A small audio embedding model, trained from scratch.
Data: trained on chords played on synthesised instruments, 52083 training examples, 34.4 epochs.
Rows from block 2 of a small audio embedding model, named by matrix and row number. Rows with one number belong to one channel. Each number is 50 + 15 x the weight over its row's rms, rounded and kept within 0 to 99. All counts start at 0.
After each channel's rows are labels from the 100 clips, of 14848, where the channel reaches its highest value: "top examples" is what is common among them. Only what is clearly more common there than usual is listed. The data: chords played on synthesised instruments. In brackets: how many of the 100.
# convs0: first width-7 conv (model.blocks.2.convs.0.weight, 96x96x7, each kernel summed), inputs 0-31
# convs1: second width-7 conv (model.blocks.2.convs.1.weight, 96x96x7, transposed, each kernel summed), outputs 0-31

convs0.35:66 43 70 57 18 38 46 43 66 75 54 43 50 44 44 56 44 55 52 38 43 68 63 16 57 42 39 63 37 51 64 76
convs1.35:40 24 36 21 53 57 50 54 47 44 47 38 37 49 41 34 68 39 70 57 66 45 23 67 76 55 59 41 72 56 64 53
top examples: block (64); marimba-like (49)

convs0.93:29 49 62 45 31 55 58 20 52 41 00 25 40 42 48 19 28 65 40 59 06 50 26 67 44 39 52 51 38 33 56 40
convs1.93:45 30 60 35 53 59 49 60 35 20 41 43 55 43 12 47 71 46 55 24 55 34 59 42 41 40 57 42 37 24 51 55
top examples: thin (high-pass) (29)

convs0.89:31 34 57 45 62 61 52 28 54 51 40 15 38 39 53 41 59 46 45 14 19 40 11 77 44 56 54 43 66 66 58 37
convs1.89:78 41 64 50 43 37 37 68 30 51 59 59 56 31 34 83 66 38 49 68 50 44 89 46 59 21 40 52 51 59 36 73
top examples: block (71); marimba-like (47)

convs0.31:58 42 52 14 16 57 55 57 80 34 50 44 50 48 40 62 25 39 59 60 71 65 77 69 51 46 67 57 41 75 54 41
convs1.31:63 63 59 67 66 32 31 28 58 66 41 23 43 43 70 00 24 69 50 40 46 39 40 40 30 46 47 44 39 57 31 52
top examples: arpeggio (90); playing: arpeggio down (67); marimba-like (49)

convs0.70:62 23 46 56 63 77 57 56 52 66 40 58 37 54 39 47 30 52 55 47 64 51 37 47 54 39 42 51 60 38 39 37
convs1.70:63 50 51 55 58 51 52 41 55 52 53 44 61 65 49 34 77 56 55 54 63 47 66 42 39 29 21 47 24 56 50 23
top examples: strummed (96); marimba-like (75)

convs0.71:25 42 44 39 56 41 56 47 35 39 56 83 58 61 33 62 55 40 53 45 67 61 99 38 45 51 48 37 74 50 35 46
convs1.71:35 11 62 43 32 12 47 29 37 40 45 00 42 32 26 27 59 41 40 26 52 12 59 31 59 34 55 32 47 50 46 57
top examples: block (72); marimba-like (49)

convs0.54:40 58 38 52 56 45 39 48 70 63 52 57 30 35 52 52 38 56 61 69 55 46 53 49 40 43 55 51 60 29 47 52
convs1.54:68 53 46 53 83 49 58 38 48 68 40 77 46 68 67 50 68 47 54 52 46 86 60 68 64 44 26 53 60 39 47 82
top examples: strummed (96); marimba-like (73)

convs0.28:60 40 55 80 66 70 51 36 41 29 28 40 44 41 57 57 42 48 60 67 31 63 30 48 62 31 54 56 56 55 25 75
convs1.28:52 55 50 46 59 65 53 73 48 71 47 67 55 67 45 57 73 57 33 54 47 43 54 73 65 70 52 87 56 28 31 63
top examples: marimba-like (86); block (67)

convs0.19:59 46 44 55 41 60 59 56 47 23 52 37 62 80 35 59 33 25 51 00 31 65 36 59 68 36 49 61 47 44 47 52
convs1.19:47 57 53 50 47 47 54 53 39 70 50 43 19 24 42 29 62 51 45 73 42 53 43 72 41 74 62 44 65 42 96 41
top examples: marimba-like (85); power chord (26)

convs0.43:44 54 63 60 57 50 45 47 27 43 27 54 41 22 58 51 20 33 37 17 48 53 15 45 39 26 41 40 62 42 37 59
convs1.43:56 46 28 48 35 74 49 59 44 41 51 43 65 65 31 84 66 44 46 42 40 34 35 43 52 51 39 52 55 67 28 37
top examples: block (87); marimba-like (82)

convs0.24:58 51 72 48 11 50 51 57 49 58 56 79 62 39 54 66 26 40 51 17 66 48 75 71 49 49 41 38 32 46 33 44
convs1.24:29 49 28 27 57 58 34 58 48 52 45 15 59 42 50 00 76 58 62 35 25 39 39 16 63 44 47 48 48 55 58 60
top examples: arpeggio (93); playing: arpeggio down (64); marimba-like (38)

convs0.88:34 75 34 70 58 43 57 32 45 36 69 45 57 52 78 54 21 62 32 39 50 19 68 88 54 63 40 49 64 46 50 52
convs1.88:44 68 31 66 67 53 52 64 71 55 47 72 54 67 54 42 69 52 73 45 44 93 53 61 74 49 53 57 35 55 44 84
top examples: block (63); marimba-like (55)

convs0.36:36 43 36 43 79 62 62 39 47 50 48 35 64 55 51 54 62 41 58 47 32 43 67 36 43 62 31 55 39 76 45 69
convs1.36:43 58 25 71 29 57 50 49 66 34 80 66 51 69 49 69 49 56 46 64 32 62 45 61 48 34 68 40 81 56 46 71
top examples: block (95); marimba-like (94)

convs0.81:30 45 35 66 38 41 35 29 55 42 32 31 33 33 79 40 40 39 37 54 36 07 54 61 46 46 34 32 39 36 46 57
convs1.81:54 39 64 53 67 50 52 59 38 57 40 78 66 40 43 44 46 57 56 31 64 62 72 76 48 46 55 53 55 39 48 60
top examples: thin (high-pass) (39)

convs0.52:56 39 66 31 31 32 40 47 50 73 58 77 54 37 39 83 54 35 51 45 86 60 99 39 46 61 56 34 56 43 62 44
convs1.52:34 21 42 36 43 46 30 39 37 53 30 09 32 42 39 44 46 32 38 60 47 28 36 29 28 45 55 43 45 59 57 73
top examples: block (88); marimba-like (73)

convs0.44:61 49 63 60 16 47 46 40 40 33 49 62 43 47 37 58 16 18 58 44 57 45 73 34 34 52 56 58 33 66 66 57
convs1.44:53 55 34 51 54 53 50 50 65 32 50 14 27 64 67 31 37 65 53 53 33 38 34 42 28 62 47 34 78 36 21 14
top examples: arpeggio (97); playing: arpeggio down (75); marimba-like (47)

convs0.33:67 45 45 64 27 40 48 39 44 22 62 58 53 51 61 49 13 53 45 40 50 45 74 62 45 28 41 53 34 33 40 35
convs1.33:43 67 14 68 54 58 57 71 49 40 72 47 44 52 38 62 43 42 55 47 31 45 52 43 54 53 77 30 62 58 34 35
top examples: arpeggio (100); marimba-like (75); playing: arpeggio up (66)